{
  "model": "image captioner",
  "dataset": "simulated grey scan slices of phantoms with and without marks",
  "train_examples": 245000,
  "image_size": 64,
  "crop_scale_min": 0.8,
  "horizontal_flip": false,
  "translate": 0.06,
  "tokenizer": "word",
  "vocab_size": 25,
  "encoder_arch": "caformer",
  "encoder_norm": "layernorm",
  "encoder_norm_position": "pre",
  "encoder_activation": "gelu",
  "encoder_head_dim": 64,
  "encoder_fused_qkv": true,
  "encoder_qk_norm": true,
  "encoder_layer_scale_init": 1.0,
  "encoder_parallel_block": false,
  "encoder_moe": "soft",
  "encoder_num_experts": 4,
  "encoder_moe_every": 1,
  "encoder_expert_mlp_ratio": 0.5,
  "encoder_slots_per_expert": 1,
  "encoder_shared_expert": false,
  "encoder_patch_size": [4, 4],
  "encoder_conv_stem": false,
  "encoder_depths": [4, 4, 4],
  "encoder_widths": [64, 128, 256],
  "encoder_kernel_size": 7,
  "fusion": "cross_attention",
  "decoder_width": 256,
  "decoder_layers": 10,
  "decoder_norm": "layernorm",
  "decoder_norm_position": "res_post",
  "decoder_activation": "star_relu",
  "decoder_mlp_ratio": 6,
  "decoder_head_dim": 16,
  "decoder_fused_qkv": false,
  "decoder_bias": "qkv",
  "decoder_qk_norm": false,
  "decoder_parallel_block": false,
  "decoder_inner_norm": false,
  "decoder_positions": "rope",
  "decoder_cross_attention_every": 2,
  "decoder_tie_embeddings": true,
  "residual_init": "zero_last",
  "optimizer": "muon",
  "muon_scale": "spectral",
  "learning_rate": 0.02,
  "momentum": 0.9,
  "nesterov": true,
  "orthogonalizer": "polar_express",
  "adamw_lr_other_params": 0.00098,
  "gradient_noise": 0.3,
  "cautious_weight_decay": true,
  "ema_decay": 0.999,
  "max_steps": 10600,
  "batch_size": 256,
  "epochs": 11.1,
  "lr_schedule": "step",
  "warmup_steps": 530,
  "weight_decay": 0.0,
  "adamw_weight_decay_other_params": 0.01
}
Rows from block 6 of the image encoder of a small image captioner, named by matrix and row number. Rows with one number within an expert belong to one neuron, the router's apart. Each number is 128 + 32 x the weight over its row's rms, rounded and kept within 0 to 255. All counts start at 0. Numbers have three digits each. After the name is the row's rms in percent of the matrix's.
Before each expert's rows are labels from the 100 images, of 14848, where the router gives the expert most weight on average: "lies over" is the class under the peak. Only what is clearly more common there than usual is listed. The data: simulated grey scan slices of phantoms with and without marks. In brackets: how many of the 100, against the usual share in percent.
# router: slot weights (encoder.blocks.6.mlp.router.weight, 4x128, trained with AdamW), inputs 43-85
# up: expert up (encoder.blocks.6.mlp.up, 4x64x128), inputs 43-85
# down: expert down (encoder.blocks.6.mlp.down, 4x128x64, transposed), outputs 43-85

# expert 2
lies over: air (100 vs 56.3)
router.2 100:104166093025148195082134108125109166152135077102105160209089137147117105073081084139178131119091139171116127155087098174108142189
up.0 106:069078144082117098165152157051105090154121079168160135130177113156121054114108097139074137148115133129136187156134145154118109148
down.0 094:137139107084145177102114148154128115123111152117167135137168085146166088130122169100111146100137131115108085134092091072197166055
up.1 104:182143094151113071123098141099068102165123066082081116126155155166156121126083092101082146143149151159143135177115126131153143173
down.1 099:138080146120142160168090104034106137111131152172139086157066189146148156118132117129144162153130143189184085111062136095162150105
up.2 093:123117095117097141143127164134167190119098162093147150157105093175178074127044096169150173136118110133157146170157154187068110124
down.2 092:167122101105089113152061104158149134089094178206127143150137158154162106069088080134114129104173136100117118116173105102121190169
up.3 102:152145120116120122132099180194098143101116138154129119190171093105126151136197121166136124150157116156169200095093156085110162132
down.3 103:031162150112116057112149134153162135118150074118122186122092110075157170085201150133111124113152081144086137109135100126127118188
up.4 097:131093126132147168124132081114094118166122143079108161160147071113123116126134171178116153126110190098076112128132130133131134097
down.4 110:124133094137171143078128125106134148144066147093128122145148100134157107165178180139092112070148095209107166145123155144111143119
up.5 107:108144088160136138162103091129124119094165105145133147195188177084180181156133091111096157184138131085138172090201097134136124109
down.5 101:142114145155099118093165129158127084092156123125133206170116135081185119123148159162147129081124176068094165137145176120131112109
up.6 096:128172101117126118176171160127123126170140071133147146090072134095126181166177179116082140116133070164153082117080140198131171168
down.6 109:154068126122111114092130090099150142068180130128152065190103146097100128144109167056125171117143128115085139107107139080137165119
up.7 094:142088110043127091145182147186119124098096087128162132119124156136114080115120185130131185096087114122151133117102068101129143109
down.7 112:111139107097155136126146123132167134145204085098158157153104130132139119126146115140215183162103173138156126111146102106173088170
up.8 099:122060155173065204133131151155134075095124118122091154136148174145167089110115121101101085179094152130189098072124086078125096052
down.8 102:080104073153086141113134178148137135133117141095098114091069104125099128109139078153095130068058138158125079178061173148155190145
up.9 094:144111159120112105179088174148130139097153123128120155125116103130107085205148155144169111102082111136183123120161073150127082177
down.9 099:125126069139117099106120086116146102155122106079153156162068129180128116127164157156082112137099137139180094111174167059146140057
up.10 099:195145147100111071131072112123089163136115160130115072118142106116128160201134092084143153158096151167158102100136104090150112119
down.10 104:146159108136185136120148101127156116122178107110156126130145188104113111059167160163142116145109103140191105109127095106118170093
up.11 101:156087089106149118137142136132229127166156101111135147133107104087161053057080196152151115154108086095134151081145123141137086060
down.11 092:124154120206095072089101105128112118180120112090092126157104145114158048159102092158105129165131146123151153145099141112108175078
up.12 091:117137160123072111156130148093161117110147065111109158102139098093084137163058096089140137099142111132107072115117143083180110153
down.12 092:234150119150106103153158108118158134179133123156125134105116150104159166181138177136094123117111178108059137094099144137158159077
up.13 103:136131105072067112107057179102101123149147178117133138120141123035135120106073144140186167076180126147191115149134110148104163090
down.13 100:135168085094128118109148133123090121167121114094144134130178066109178079201153082096110124104160143115086130102110131126148135148
up.14 115:151102097167125098119156085098118107104165142154157115118163144144102101184155144163184152085089107126144132112101111156116145071
down.14 098:170117098114117182150156091128147099169172127102175136103127128069148109157145155128136088121114153119116104110128080116121154103
up.15 101:172115125179140102133126104179119125138150121090079111096124161126102114086136124173143178108135125079188102127137081114136109119
down.15 110:104072091123103205100118156152096124116103198110145161118112151158083124165132110115103151206132111138104119134132190087198137162
up.16 092:151125063157098115154125152176120097106090126119138151111123106083143093162078081153126174145128124132123081062130168127133153114
down.16 098:126139166102144095127144140152183117120132124130094086174182095101151141122089109174089142117132113196109104127087143128099130151
up.17 103:150139137115146089077108196181091092187115122092158144058143161151127104168107081140083145127105074142107171133113126110107173131
down.17 103:098181109169115143154096210122066101108123129136145118140095131087173133170155108150114126134094051161124091132057107096143128091

# expert 3
lies over: soft tissue (84 vs 17.2)
router.3 109:167124134137096180117103159120131175117157126069138167118113157120141123109103150160141117175069130117088152129149118101127100129
up.0 093:164136084088126124124175153179105118147074143139157094100167112115131104108187121093079145087124134106123108140136112167128115122
down.0 102:146106141179132125169128070126108146127217116112127079156117124145134096155155113111138129194096105127116138093087135120108127203
up.1 090:119095163114139119111144138116111178172172176194124185131093117096134129124131153123115060101077113100177089120119094168130139115
down.1 092:141170129120076118132121101167191130156076165133147112134141098144127109160116125066164116099094215082077123097095149101145142129
up.2 101:091095114117128130121147129033157149158124129128146131116122105165128130122170100094191180122131160183103109111141132141107076093
down.2 109:152122216151179103117163062110157116096116126160111174172064137111123113123119131060126113141104127113165103068118143123124096116
up.3 103:080047125165140159080141111133161156089141141115188187134145125104115134105140122084158116147090144164184158128144146154084157179
down.3 096:146125121081140137121157175126124071181127154159135074146072122108154153155152069126140155099108095144115131136106115159143103178
up.4 116:146079140104128152139194087122117112109091094187164103123142164158157107119105218118106146109125144053122137163088131113138140106
down.4 111:108109107108098140093099120127146072111100150113170155122086094096113103130099121147149165106125106082155186163136110086131190115
up.5 092:096155100128101116109108171189122083131117115112077097157148090080191086078213119129186185167133118148122082169193147122108134179
down.5 095:158112196097105098128116139134136179144126065111136123113130127076095028140172072166084072124117130129105141158150069083110158087
up.6 114:148115097061094118178130091166110112180100195135160102188114097161092100171128137159174121078111175139125155053105131122137122188
down.6 102:123129051118116128139128118120192085144145160113123109030147133188106182134144120145159123143152109148143172073112129058043148060
up.7 084:127114115127152147150173132056214159116103169109140083101129196143143109120166110127093148105148179083150124188139137130102126073
down.7 105:100182143152114157098107129142166142144155148128148133142132109054151162111146171129086126115183096145138126116116129149114189153
up.8 103:092080163082112138107175094167077097106126136122178174150129094071143153058133054123164148143074073135064108139133135128103147122
down.8 103:129140131120135139090123138106115119138140102150106159104097123205046144172153116094143118126109120146128093148104090078171083067
up.9 094:140141131100142093114140149089165142154161124167153169087203180180150145128127146125127124117115143157043144154204123137147198166
down.9 099:143120106097126082101164127110134106157116130150138164095103127108136165172144142138130084105098132097110081026096078147110076129
up.10 088:153089127143169114065134141145162107147139153105131110107111091120101200157179066151140197082108110109179095169145126093113137126
down.10 098:086132145118082157116133132102118164165177132150111097087100177153135090099151073155191132096120145096173110069120174103122073086
up.11 108:138128161127138090172192077120114139133201089143118157169116165094153150116123095114181101131101085135115137177103123167136118127
down.11 097:156145092115154155155097145106118114162089105111075185165145091169084068150129100152172154152122158176107080138141042125162153126
up.12 095:082083116087150123099100118130098160181134144192124132140154136131138137111190155172098149112116179117124090072077165122125138148
down.12 100:120131104149104151142167137186085089107167102131073115122126065146091115144110118070168161171124145117137149151106175199136145130
up.13 097:113136122134092192117082146028072106109100136112124112145127166114128147159117100112079144097102069091064116136142169195161123068
down.13 102:153088151097103141151051120064104086125122174093107114075092136114133045179102110106152121091147145094106134110162156105103146113
up.14 089:163084131175129135124140097093088123079081099186127154076085103157122140088134094166082116111141117189169175187123144124110170161
down.14 098:110078146146152177146120169110078101150160192110076128182119181130133095114106100120085140081104090155080171086168114097171185178
up.15 094:174159178061132094140181161130141154116137140086127041112088089123144129106129070092096130140098129174120166141100141082181165174
down.15 088:085105116112128117136119154137129142123101112109106140083129138090132104144092184121098182038191144127161139101121103089163083109
up.16 086:096189133125131106056073115110092095177158079136130124046113123136129128124109115120159141138114106094172184115111101113117093123
down.16 103:197117115156121086111086159133101127129162125125142171131123085123099129157136118077155099139050120151127147180116103143115124130
up.17 106:112099128115122121094130202118207143132135159156079112115120114078119087140102114077101116149068108129101166119114118063063202137
down.17 094:136116109098128118067052103124062071131155122158186201164161140113136112114090159139125107067118117141148173093160139127136063098

# expert 1
lies over: organ (92 vs 17.6)
router.1 085:154089138104173162131113126137099138141132139152150108147154113165119039146115122158155167164075092152114170163093094071093097137
up.0 096:104141132144129159161111118040101154211159210111157116128150171090145128174111184113098164143153178139108123092143161092180153129
down.0 086:101085160086107118063147177125128191126114180140165172120170042076107081107125147130151150151110130169157081110063100129111093153
up.1 102:091131138106153076188190106089132132136161131135167191075140082157123130117107167087102091180116145107080110183111163145139118159
down.1 107:147106104082082078148135112160172153121115110074082052115110143046163099126044088092111129122128064150148110151131126125155080092
up.2 110:117131047127159166143063143137087120121174130118099060080111155206129128088113094155075133131108083187177087151145093116165140174
down.2 098:124118111169146124114124119162136126148152157166132140119114097166152172104094163146128110113178076097107131108200098105151161173
up.3 101:230148159145170131113168189149177151164150141109087094117103124053117125108157085042175159121141105179144145123092113115147119064
down.3 111:194096105101105117116153136092125152116127142152131141033148105154109093182121159119052113087111152149103130120136153082147129145
up.4 099:153094113135076119162081055178058120119117135119171185109117158161128147126131123126118162125130118133106147143108127126107116147
down.4 103:157107091144111124121199105143081124162138148111126172103097066153105138122166148123156140166104146092089124081116102105074141091
up.5 091:155153189088111107163067117147111087177153114098134170137131109096047077159154089095099044136106148137143213104133161134213146122
down.5 105:138166112152113164161126146060089105134123050170106141109131148108165164106138171156120096114131135134145183128046167159077158082
up.6 107:113133123131096146132121086072091128103130133179113123089211119124144125175144136093082139090138170156149113160118160204084158134
down.6 099:111055110100137132156107115095143161131154095123127092155095109105088073182199120119153132139178154156159154112126123107160152111
up.7 095:104070125133167117138171154158095124119097146107191125163162163158113119141074150130089150123157122162174137145111108103167112168
down.7 099:164114108180127083143097067122113102138102163134139140150161142122105139207139120064163153139123190105114116139138107127159125201
up.8 095:199173131143109103074148108104145079178090087135089164140127152144152122076158093118119196121121155154166153117152116173178158172
down.8 108:139109072079081085103180096126185128117151203119102092117120059133113141166139121129146159131130185209118184130083141095118075096
up.9 096:150144227067145141149161115137129161157125133187149189193164148131125135138214119113172158162163128144183133172137140128139086123
down.9 103:129125192095124106143056114159133119110154157107103095113137132152150121112132106163116194182160156117159067143145111143101097168
up.10 103:121204131132117053119105087139164084208109205126101151130091125089085114076098115063145091107168146115091175142142134096144064110
down.10 100:140136154105095118100131113136113115121104116104147131086112136133166114047190142094146142056116164130161143142098107171056116094
up.11 106:201126117125107194140123123123103114138184206107179163122134094173103100167124127142104191121133116165069105145135094150155093179
down.11 090:154151107112114095135134112137135143108205149185112165161152115151157087083115164145153195145177141188150156115117134099140119096
up.12 099:121110107147115132135094119124121126111154093134133094114130103163098069128133114167208105103097119137151160090088152125148168119
down.12 104:128130119072167125138125108100131109094185086113106127138205121130148042122096142161143172128183161129141105099131132134114084140
up.13 110:138146140113111092172113083125128132150099113098096109168121163147013117170094212210127147102151154147112121137160134062061122180
down.13 102:132074139153076115088091124082162081075093050114173105124182103201094099089152135084133168161136142095077204102112144208081118051
up.14 098:140138073154169121078141177145152117093128081085168122150104102128086161097112108132140196132156144089131121115062129114081095145
down.14 103:138147128160152142140164120131132124121147089115111115152219176157185133129114161117112112109122082119097163159166129122147097108
up.15 100:149164168124102098179145097119120173141117157164058115129080176130084180152141093087127114140083083113076184116146150079118117214
down.15 113:140119123180142130127128088116111123170162090078215112103142178129158154146130113144091145152173132118117092132202097126125149162
up.16 108:179123165142167064159156120110136181159132151154120138094139147093164125162089120073193152118057115127116137130076135116132137163
down.16 093:060129123059123202137149115044136112127132119080072214165140089100151119116139124153085148104102196163217116124164077113128122094
up.17 098:175129097119174112077098176095187110127134173167134117099098087116108123145147148147080153127148135167097136151120148107048121157
down.17 101:109087084079056067150132139115111026122147151089166146103131105133089119172096161152155163129121102160135151148129144113090102146